config.yaml
model: "masked spectrogram model"
dataset: "synthetic speech, music and everyday sounds put through simulated rooms and audio effects"
train_examples: 39062
n_mels: 64
hop_length: 160
input: "log_mel"
win_length: 400
method: "mae"
mask_ratio: 0.75
loss: "mse"
encoder_arch: "vit"
encoder_norm: "rmsnorm"
encoder_norm_position: "res_post"
encoder_activation: "swiglu"
encoder_mlp_ratio: 3
encoder_head_dim: 32
encoder_fused_qkv: true
encoder_bias: "all"
encoder_qk_norm: false
encoder_parallel_block: false
encoder_inner_norm: true
encoder_drop_path: 0.1
encoder_patch_size: [64, 2]
encoder_layers: 8
encoder_width: 384
encoder_positions: "sincos"
decoder_width: 256
norm_pix_loss: false
decoder_layers: 6
init: "torch_default"
optimizer: "muon"
muon_scale: "original"
learning_rate: 0.018
momentum: 0.95
nesterov: true
orthogonalizer: "newton_schulz_5"
adamw_lr_other_params: 0.0019
max_grad_norm: 1.0
max_steps: 23000
batch_size: 128
epochs: 75.4
lr_schedule: "step"
warmup_steps: 2300
weight_decay: 0.02
adamw_weight_decay_other_params: 0.01
Rows from block 5 of the encoder of a small masked spectrogram model, named by matrix and row number. Rows with one number belong to one neuron. Each number is 128 + 32 x the weight over its row's rms, rounded and kept within 0 to 255. All counts start at 0. Numbers have three digits each.
After each neuron's rows are labels from the 100 clips, of 14976, where the neuron reaches its largest size: "responds to" is what is common among them. Only what is clearly more common there than usual is listed. The data: synthetic speech, music and everyday sounds put through simulated rooms and audio effects.
# gate: MLP gate (encoder.blocks.5.mlp.gate.weight, 1152x384), inputs 39-77
# fc1: MLP up (encoder.blocks.5.mlp.fc1.weight, 1152x384), inputs 39-77
# fc2: MLP down (encoder.blocks.5.mlp.fc2.weight, 384x1152, transposed), outputs 39-77

gate.0:150109162147138111077161152148115182123085151179109112175140135167141161147134136193184136122066134129117116145117099
fc1.0:135127156136159121063119181140133179132108116147057133123145070159137116142116165169187120108082094155122104133154082
fc2.0:164160091084165124158100147149143165154149098161103147150123147070178125163122114087097130127168095079209120110052123
responds to: distortion; reversed

gate.395:094136143134164128139111134116129074188119139111105131133125175177166120151093128163073087133125153106100084201144128
fc1.395:107090088126152172113166140143109183117129142123121126165138106188153136099157114120160156142135137140186105149150154
fc2.395:119180155125120109110117123160137122028111165134126157147109132116200114118110122160188114169136115118139094162059157
responds to: band

gate.34:181086107171108088113109072126090116146137109094120139131169092090144108173134136165182167149146146160200144137122147
fc1.34:085169139076150160141144172121145137131136151164130129110089155173085160081132143102099092107134139106073088140133107
fc2.34:139132126177109105113162157169112107117144109127099148180126123099153091142133182169169082120135107110096125141195149
responds to: drums

gate.715:119114066133135165111091101165101183090100117106117113091152090136138155125159123044079133131036081088163147143107127
fc1.715:196148121140130220177158090123129143172080115123096117100114159175092158136096140157084163146171187187146097179176071
fc2.715:165107124135144103138108152160107164096153125112167124091112157160091127114122163193142156150076063089145121206190142
responds to: everyday sound

gate.255:097107168141113145140101128093119095082146135138155119126100155168061174183176182172163140140152167172148106090111119
fc1.255:155144119132138119119150144172115159187121120122102136110149114097179066085075080079107135110101091108099148177142138
fc2.255:092103128124114089149103140176123109095099100133115136098096140120123138156172163117125148144147172105137110181135136
responds to: dry

gate.409:168087016137190121093130070150113147098083132111075169099190136136096190147123076115116113156134130118113114124188151
fc1.409:158079032153171116100137095166110137107081139124076161114198134140129211137136079118114151169135133123105117155239144
fc2.409:150110068084140163118157074088134191090120098146091195139117180160103152119111137125069103195106140147088135183179141
responds to: band; dry; distortion

gate.316:150104141141123101124091135115105146142117172133124168155179143084113132143097119058054095115143072138172097162107112
fc1.316:092149142136135181130156124157144119109128084115139085106063129171115134086153145177196154129126184117080179086169130
fc2.316:154075150115147125173112150184146149174118165142157124088179158127072097101089082111070139078094080114178139142192117
responds to: dropouts; dry; distortion

gate.600:132135118102113123113144099161126132123107077130155090117164161131109114068148150128220157162140090157041174111101131
fc1.600:095100113142138113128108155093112118145145179123096147135089083136149146199089088121037109100124158089217076143157134
fc2.600:049130105132131113126111175187090144094119139114054140107089174123086157128146133191111107158145151143126104171164123
responds to: dry; dropouts

gate.448:160151031169108170127139082195097186118117164128051173130158151121114182169102110158143129143069142093118092172140137
fc1.448:109120214128147080113154175098154099118135074115178134103090093155119091081164137092118127116173153158154190076087134
fc2.448:126123114125104133129137117103130070158128115139166098109159157155063128116116127062149178103110090113135117076172101
responds to: distortion; dry

gate.548:120154193149135154197113174098115108129125170108165138130140064158178135104107168121145123145151174175136127109082167
fc1.548:132101054173114149083163114159110151143121146128094120117105093161160237124133079062118122125107116144124138108094146
fc2.548:163169142131107118135099140109122130169134125151100125082137129102122091101128130029135156117171108125126147059145092
responds to: dry; reversed

gate.488:140169120116149155092135084131104141142091058150095074111119093129072120106082095186135108089113056142076188156116136
fc1.488:126094138102122172189075188135159149143146165067111188128091145142176120101118197089124193149107137063171072159129125
fc2.488:168148192134090114041123144140164167138159069169105123109160088107091139076095136156083165136112097125134162120111138
responds to: dry; distortion

gate.195:151136166161068111134156120110132173168181167144160137143158140105121172173133139114065130152175121171225100138117139
fc1.195:150125163169091132133137098121149187166176170128134143138177117088152174177128137125064149152173121165220102122117144
fc2.195:085142146124060076062140135101107059106147111124155119158085147121176104119203092131134123125162220126062129107082153
responds to: dropouts; dry

gate.36:158161119165179110095141087101119143105129150145086172139087115106122134161136127121131062143126156139116116082161137
fc1.36:125162138114171141154052154093145152161116188088106103128142079189160155143126129110131150096121183103203131135156133
fc2.36:137141152130098106183121151100140091127134169088209096126139152140138092104142141120186190073129121123188145144090109
responds to: everyday sound; number of effects: 0

gate.463:135128133072122106066121150214097136108172099146102133141118131104092160109090128193120117143135102083130176148132127
fc1.463:127136119122151089107159174082141130103139201129097177168108102136111154105137169100166111129153118048094131138094116
fc2.463:121148131168108167062120109141145137101142172171041194133141117168133154092089143165094140158136131120125160076138168
responds to: distortion; dry

gate.80:132154116120140132153127102152187092078065103130119133164165108162127185085136131116115038165169159177100214147144189
fc1.80:131120133120114115112114142102076168165201152131155123091110146066132063175104144145131215099088104089153067087105065
fc2.80:075212121223131111123119110112055132120147104095108133100075113106145149185159116131146184164097174137133082124122118
responds to: band; dry

gate.625:153155147089086119140071150136166177107129150111166146068159117119165123123115109139102085129141102131150200106107087
fc1.625:145159141100105142128069149145158170107127151105181162073159128101178129126119107129096085150147127140151182122112098
fc2.625:144086116150094118104078156119077149128096156158074126154131105146166106172172087216145132150106116087104110116197156
responds to: drums; dry; number of effects: 0

gate.417:140121082143139079063099185113071174177135111067142197090142129173114119185133113091142197129141092173123121158113107
fc1.417:101156146131128168191157073136197091115104153170104077153116166085116146086135122143094071134128162088108122093157137
fc2.417:093140143156212075173127154122151095099073163120126095178107070115135095072128154114164146112158143107146182128126149
responds to: band; number of effects: 0

gate.69:180108128112183098130160150151128206115193129121202116090117149114168081156139126108019140121099094088168202127102147
fc1.69:119162121097073131097191116139204151134133111163112117078120141081127096103123153164115122174117178089161190140194109
fc2.69:123128168147120157148151179114166121091161133136167129147118152105125093093109100160165147143163114125121144134100123
responds to: dropouts

gate.166:135116105113165118157119125141136130180106086109132022152127117098105099126142151103147123107113071138111112088166084
fc1.166:118140146144074128103152104105119115080159147135121213088114127150157155121100088166104150148131160130129175139093174
fc2.166:080183159137089124102132136135128125093134171120112200117130146131128155162068117198117156166138169158175158191118187
responds to: wah

gate.716:108125168128190117138140105094147135153092138123188079104088115165092104096116100120192166122115105162099131159156125
fc1.716:152109136132116119130133125117184156148142130103197093139104079165072118086048175181215170125121084136151170164151150
fc2.716:171094126125121090081098090107139095090104119152204068156096040114081126097086114116176130117111074140133133134188133
responds to: dropouts

gate.616:159122061154116166093162101159091098097183071139119124110110179131085172129151086114117148139083063121072167134162124
fc1.616:161136085087127152144121129187134178154192140131149179154132123158147137179125151162096142152116167175209142159160137
fc2.616:122105070097084118072124106186110171091162094143132151135073160133079188136097086209113117167109041139126169189158152
responds to: distortion

gate.246:134114111199167123199131154082145150181128185089130169134158069116095145121114155159210118121063115135121080139093085
fc1.246:109185115134168097133153104097174127108111158106208135141093108132196165153141132149207113186135132149096140183140113
fc2.246:150159116143098114065136094086113097149112117149075119100090052128056168106094146117108122149135166147101120108192155
responds to: speech; dry

gate.161:119155090152100099123146160095129120142116169091113169120125098182119102145169146161127214130167139150112137106131159
fc1.161:135099160105146167132120077164118134111139087166140068133123163076131163111094122097134044123084115101144118150122100
fc2.161:138137195142159151172104101177116144133114105192138080116109118074111134132097126130128041140120132107158120168113162
responds to: band

gate.685:117154062180117120065173116183090148098121066140131125154130154099062157132092108156050166159085095152177197168113138
fc1.685:129139154162145128059134114166102149086132093137151072168103134122097108130088078166138138094140122125141123152110139
fc2.685:122145135186133151134141097087120086111127146130094167109119073109199104136114150122228125180145145141163129085063153
responds to: distortion; dry; drums

gate.687:153045130093128132105119106161114147159168101109103069130138183163053072080103125140176100172108077152146169172102123
fc1.687:138079113135128086078122113150139147135167086108100099147121127163118105138139125165201097131117160122135155144176111
fc2.687:138101152125113057152090156101122110152128052104062097117092083109160115124108131124068100112133163144129138140148170
responds to: drums; dry

gate.447:133104164149138159215115099133172130084078100092078110107098116126068087136157118109164120134119148136161098145136076
fc1.447:125083109061172170164127126154104147136144132128166090110139163156130181131087122125134126129090132106187121176178064
fc2.447:076168085093141152117143136144132152114095179143093094135070084132124157076150092187153090073123070125094116189240079
responds to: speech

gate.415:138131156149101123145088131118140151178181156113166139130163122124101185139108120096038096146142151162177110135116155
fc1.415:106134116110150154112184144137121111074078114138119111135081133127141070114140146163220158113110108089090137140128109
fc2.415:129124119124171172199127129160158204168086162138096132108184137121069097151069137111074138134089069128156135137183133
responds to: dropouts

gate.437:157140072080128094127154107162106152122120126168132126165085129186096158152150135104101100135135132099118208114170126
fc1.437:113212130164138123124129085088166137133121154117097154126135058160176150124093102138127120121112152114103135096161124
fc2.437:153140182140162154126106119104147095088126113099181129135131105153150067081130169176110111165152161129192181109088150
responds to: dry; speech

gate.193:118133087105172134123120138163130156124110145133172190114120116126119190152171185138101114134156089142110114134125131
fc1.193:119140093116167136120131138167119153111105140137171189133120105139132196145187183131134125139152073150107125158130122
fc2.193:174094063087171147119147091099140165113135117134162172139127148129134153132134187064092110125105085130076119155102126
responds to: band

gate.108:097084154131133084138133142118113091105141143115123088198194112135119130164093120080183147180116116142178136084125150
fc1.108:160221098114146178121142127127116162143095115152108157076073157133128115060157124144099081075125124127080145153127110
fc2.108:101129153181115130161123178152108112127101140123202161138129104129164107169114155154192152103110137119127121172049163
responds to: dropouts; band

gate.455:092146226133141082167122180141181076153099111114132152146101126095176133107126164102113089099185135135104175170054183
fc1.455:159138078106140145102154097073124187117159155174164091096136165149079113147108099157149137129102126107130129070165062
fc2.455:175194110132134145146127085145106138138149118151136122084094125114166093156108102163201154166105085092151108092153105
responds to: band

gate.159:147130141093150125166122118164133195085075052129110097118163136055086109132100156095112114146123100105155146172125108
fc1.159:132150145096135133158129141182158184076071055111124094119132116135094149095116149106107125128120127134161108166163081
fc2.159:106211160193175139158117106088139115118067109133095135124126116074181041148101120069156119084150145117091153152063167
responds to: dropouts

gate.12:098071155161134084124135162118133127116116138131135111139095132118218145146135110092161141176172174155220117167111167
fc1.12:102079138172131095115127158133145143113119124138115121127117141136205132142132137097169142180176186136228096173113184
fc2.12:131105105104158098089092089125126176068130153156140110152105149104138167162122157133059120121129113127062130134140128
responds to: drums; dry; dropouts

gate.97:119148112110082174086176143162149143139109089168206082172131157108087119100099116146109098092124069197121181159108113
fc1.97:150120087130073127135194097132130152123107078118140115166132121117142109103103153072174088089102122178090159165071123
fc2.97:162092116111135152157126081102101104131128124133173156162099143159160148141111160127214083105061106099134133154113117
responds to: dry; drums; distortion

gate.578:115155172129102173056063141150130140086172126124166182148168123102131081110149140099134103120126195097088076135102100
fc1.578:146152128140105168075095162184115130115186119138150179152159134129125105112151139098131124124101172118069071135102087
fc2.578:124076078105093060119129146051095113150123176117077136101125107075105118144142165128106140098132132136144191115130164
responds to: dry; dropouts

gate.163:108092098081122189091099095165111128113142114096096117089121117146137192175089076120056165114094122127140076148179148
fc1.163:082182178156159151122110170131153103133123150114124181120086086174094119163144107171085119145152137161126134099140105
fc2.163:049121108149152133113132113084116107141130164137054168132116124158125180142114104082138112143129144117138134029110137
responds to: dry; distortion

gate.93:192178124160102134137102130117077124139102110132078145171127048140145115186212161132145173167130090163157120142194169
fc1.93:066187187100130165098095165144134120160149094141120023101125106151177118109115103141202124105090148053065096110194096
fc2.93:070124161127147141154140253143111141108145190120077146100110095129150133110163127135096135134125162116146101155108155
responds to: number of effects: 0; drums

gate.118:088161158151111121044134145129135166142164141189179118167153120116121178130141096152118131142140076121190138077162182
fc1.118:090144162155105107056143123120140160144170137195191123159163122114115174138135104157128117143140086118180138063146169
fc2.118:112121174127118101146125105101117046048091156078064107136100105101170118119158102154099097169172193127146167142132125
responds to: dropouts

gate.586:099068138066151077125106144143182095116082101132135073206150140107156108074143134126183057137142105149135154189133104
fc1.586:166159104190094155128139089103072146130135166139136187065127165145099099173133137177124200101118118108086092094105094
fc2.586:173180145196080134148151081078074149127154154132124187063105109101136100157131126166131182141143145102151094135091134
responds to: band

gate.725:128097164116124027150110122143128107116116112139139092111140094087153051175135102192181147136119114052118153175126157
fc1.725:156159098141116232118159128119144140150152139110136180152120151155091192088127166072064129106128165203122091096144109
fc2.725:152118084142076080109161078105132128148182090151145164106087102130108137135118085146155157139120096111058113115132176
responds to: distortion; dry

gate.583:129083159148195136148031105065167089138132118123075117093150100100152050120138166103109126088167176109151117126109122
fc1.583:111096148139183119150042104083152113148099105142078091085117118123152045160148178112111121094157161126166144139134139
fc2.583:109155071177160104130165119205146141140113127093113126144154117198101203133115120116166124165086145116171144116085088
responds to: drums

gate.696:120101127106111133082097183110125107127185141160195130135157126102098093124137143148134087110146133147109126142077168
fc1.696:080082099095147166141140127130121162110167166118118132112158136122104171134144114063147070109137083142013144158060133
fc2.696:152121120094090144160125110099140127193129095084131114088156088095089101112156094086101108127115161169042120100120134
responds to: speech; dry

gate.318:134173154119110178149091083147156113154067107147093161116148162124124073106119133069222166153149146118143059108125079
fc1.318:113074079119130088120168154142094122104174148123189102145119106138125175158159115183045086110109117144117191149120172
fc2.318:135118134161128162181127096158146081171115122117126134135144119095123098122110150114198092114166170136134078130107078
responds to: drums

gate.590:192132069127140076101101056145084142129132131156062165127172112140142183144124056083090118176138118129127103098170136
fc1.590:084151189113131162166156188113171124133132130096206100149089132122125052117108200191179114086112147122160161148073126
fc2.590:056129154175123125152117161141131070188110175102156089099156091108114089159126137109118154057129115121159109114133118
responds to: dry; distortion; dropouts

gate.621:142127120101162095199099109098120133096169162145122165122083149086047136184095157129131109096079082163143160127086045
fc1.621:103129140147089169064160154156135121155094095133143095138163119167199144081159100137141145154155193102112109112165186
fc2.621:166069137130151131145172054127132134142099162120188097115115116113100117105173105078058130093124077132169117143172087
responds to: speech; dry; number of effects: 0

gate.334:054069091043140107127139124168073147128153156180064119172127140129158131113168128182095152174150177094086126117152159
fc1.334:051100102061167122131137149158073150146141161195053125161126146138135113092134129175111117168164174057081100121169168
fc2.334:129121104151091149163153154103151164152111148160185107128161132137147125144109109026214142137141099162113161129152130
responds to: dropouts

gate.94:174128120144082091105156126141194137175074124104065105172188120131121104128143125128154118174113124137186202100206110
fc1.94:175117120151069097102162127141202157182091114113075097168172139141137103103147136151136111170095128125181208123220117
fc2.94:220115109156143165094172108161129153137100118106102099159157135135179103146164099076159135135121095125062161176179108
responds to: band

gate.477:162055144153125081117109054113112051106145118121156056183107100085123107154103142163127134161151202144134165146166134
fc1.477:170061134144130085102117048108115061117118118108122071186126107088145075162104163129142132150166208144148155136148125
fc2.477:122096124113041141115147130131143120135145155104119124128133171114110113106101131133205154124096126107147079130129088
responds to: dry

gate.420:138167146126139166172125096139160141097116119117158149092144145115125118100135149155071134179175146163179181134116055
fc1.420:126109109157132078121146130094107072136118126098070113142115094093130182170124075089196137109101114106068071128113185
fc2.420:117148068124172115083142088143121151111125126109096166107137093123136189127150127135066174163140082127117153176112161
responds to: dropouts; dry

gate.640:153132159098099148134146133090180124102071139135090136121128115118131157066132145113142092181155123155145168172157139
fc1.640:102127088184157092117114118168082123156186124114168136143118134130119124186111109155117174073096118114136099074104125
fc2.640:058175117170148117138103134152084111117139115139101116115115144111117114198113105165121154125120179119182071066130147
responds to: band

gate.387:166122138133097118144103103104134171161175159131154133123166156100136196157089141094057114141152132156199072142101149
fc1.387:088146127129151147121172163149125075097087103125129124135078106152097048087156131157206139110107125096061178134142108
fc2.387:136104120123175160206114128149151184175089173133103126092168118109071113137052138095083156120083072128161127143184141
responds to: dropouts

gate.217:109088066130145107058112121139091126116081172113077167139176132169142193164121052113108144147158168141092123142162205
fc1.217:108080063137133101067126127146092121115085165110078163124166131163139200152139048106101157154163160146088139149185185
fc2.217:100125076101099158106128095081133180113117126160061203127125190157104146150109106118055087159125156157062141144154172
responds to: distortion; dry

gate.228:150096128194105106109116118114159154086136165139153139129096131116092136155164148111141109169164167147108121121139224
fc1.228:151111129185107106086114106110170138104116171141131150135095121124104126128138145113186111189150152150103125101148214
fc2.228:139103106123106122132124100102146116097109130106174157184147151138130072146109141104102163103104107143127099113110126
responds to: dry; distortion

gate.68:144115111150182103104084127142147121153074159101077145081154124119138139157114102108092145130136128119107117141159125
fc1.68:126148136105127147149151125113103126098193108153185107180091127155136114126118155177190104125096166130172118133090150
fc2.68:099172170133088110126145168191123092107130128143184087127135093110145118139139120183185110116128101106189126104106115
responds to: band

gate.472:130138114055174176165098129096120144108131084131120123098093133143115128118136137126129105131121067131121121155202077
fc1.472:169122152150162072036112101109090152106124156103114134138154139111153095098107121085115145169141137128179149092074136
fc2.472:176182171125133169142088120141159069113110053130185109101173123116136039096109172115165148109107214126080083079114092
responds to: drums

gate.257:082064075090105069084080070141085151095106156136092117198166135119140192094076130115096131145145132141209145112153172
fc1.257:157190190167167165121147198081158095141145137102126153076081116136132039160191125171170121095155156119048112153095104
fc2.257:115140124107131174132095149172117123146128126133166066111147111169131151163108074102070108123151105110156093124185128
responds to: dropouts; band

gate.175:119102122145049121114145132152075134123129096141176116134061114130116165121110082116086124115150142129132131175158198
fc1.175:104087137112090108115150161146069129109127083147147110142071097137130188107101093118081119118135129129118127181174198
fc2.175:145070108137109056099170160108129168133129162128160141187124200117145073112124107139188105112157185136133179195127122
responds to: drums; reversed; dry

gate.642:109117141117172180148156202152098117158148113148236123129072154126149118110125129145091131162112123149178146110162133
fc1.642:122085092082102162121123121167111152151136160144066166156174157152169181181164135087064099135129144085099078129130114
fc2.642:153111101145101141088120149089127084068125146142142140160124215104143142096132122140123147089118117110138141145105159
responds to: drums; number of effects: 0

gate.258:131059134153103160129121089168066088118137136100104138062098102178103108148100090056128155106124113146136111153118100
fc1.258:143067103137089130131131091153084120124090123149100134110115102162124078133105119055145151101134164110160086126123140
fc2.258:101123148114122125142151137144170098185123128108234104140127159129106117155160122143118121130115064146193144180156068
responds to: speech; dry; number of effects: 0

gate.22:167099115122120143155153095140167124099159088086141245091125100161167172059144179107063108168126107113144182148030120
fc1.22:087143098118143133104129156140092140147068164147104034142155139090070121174104078122135136074141129141160078098205114
fc2.22:148153100162137102086075152179103105127114157098107092112103103117143150207145169242142141115122127163160146151140151
responds to: everyday sound

gate.53:150090189124089155135160078086143121127165124142203134108180154109091128144111138112130125100169154119203152164145100
fc1.53:168094161149071147155177072073141110125142129108192143106153139090121126159130161140124139089145135121204155172138113
fc2.53:065151109118148080095145114126116070164112129145111119198089087143111105163178134130143119148146186115093093092132149
responds to: dropouts; dry

gate.403:128088101104139168127069049125103174077114110132104131110157123136171126141157110184106160149156127141201205129183135
fc1.403:139069078137126175106094049156103155098114086115109109106152145176167158177143112190133138130162129119206185146176130
fc2.403:149159076077136175074130136127149120159119110168145114096096128158146155161150090101089096111050149094063128149097132
responds to: telephone band; dry

gate.190:126147081161178097131118121145111111122095143186063132095123135112159160117126124107141081149113144054084140095200117
fc1.190:128133176099101129127133124117134122145168116067187111168123095149090088141100134154160148102134124202175110167043160
fc2.190:059187177153081113130125147162128101145142124065142099126154102100152113149124119170181134096142108158147112116077132
responds to: band; distortion

gate.490:137161113138175201180094154099169135110092238107052164121178145114174130110161128131213124095152128089129120093138059
fc1.490:131073170084092075092161122112104161145150061181164113182140137106125094123133150075057101149140149116099131133108186
fc2.490:154161144141170141103115161102121172130114159172064176112076102082124112160135155098056128137095147127197154105167140
responds to: speech; distance: near

gate.198:138114146119155104160079182119114121156132102071116142103113095081164186123147214089089132078105098138110131183051104
fc1.198:131104134133150129156088184137092112157133097077141145106110090089159170120153209093094136097096101140105112210052111
fc2.198:176093122091143134122115144100098162131145078087163133111090123130115148104156183062115137080099093152084112222060103
responds to: band

gate.219:115118143110165125103091114100079122063171159084105115175073164102154077152119132146196156128170124169148141140140148
fc1.219:123147138125172095116099124129107133097136163080051120178091118121166112194135158175183154129174144160159141179129161
fc2.219:122073162110178185119122089143120146144101111146084119067129105102154147122211069105074109125140150128170148139107137
responds to: dropouts; dry; drums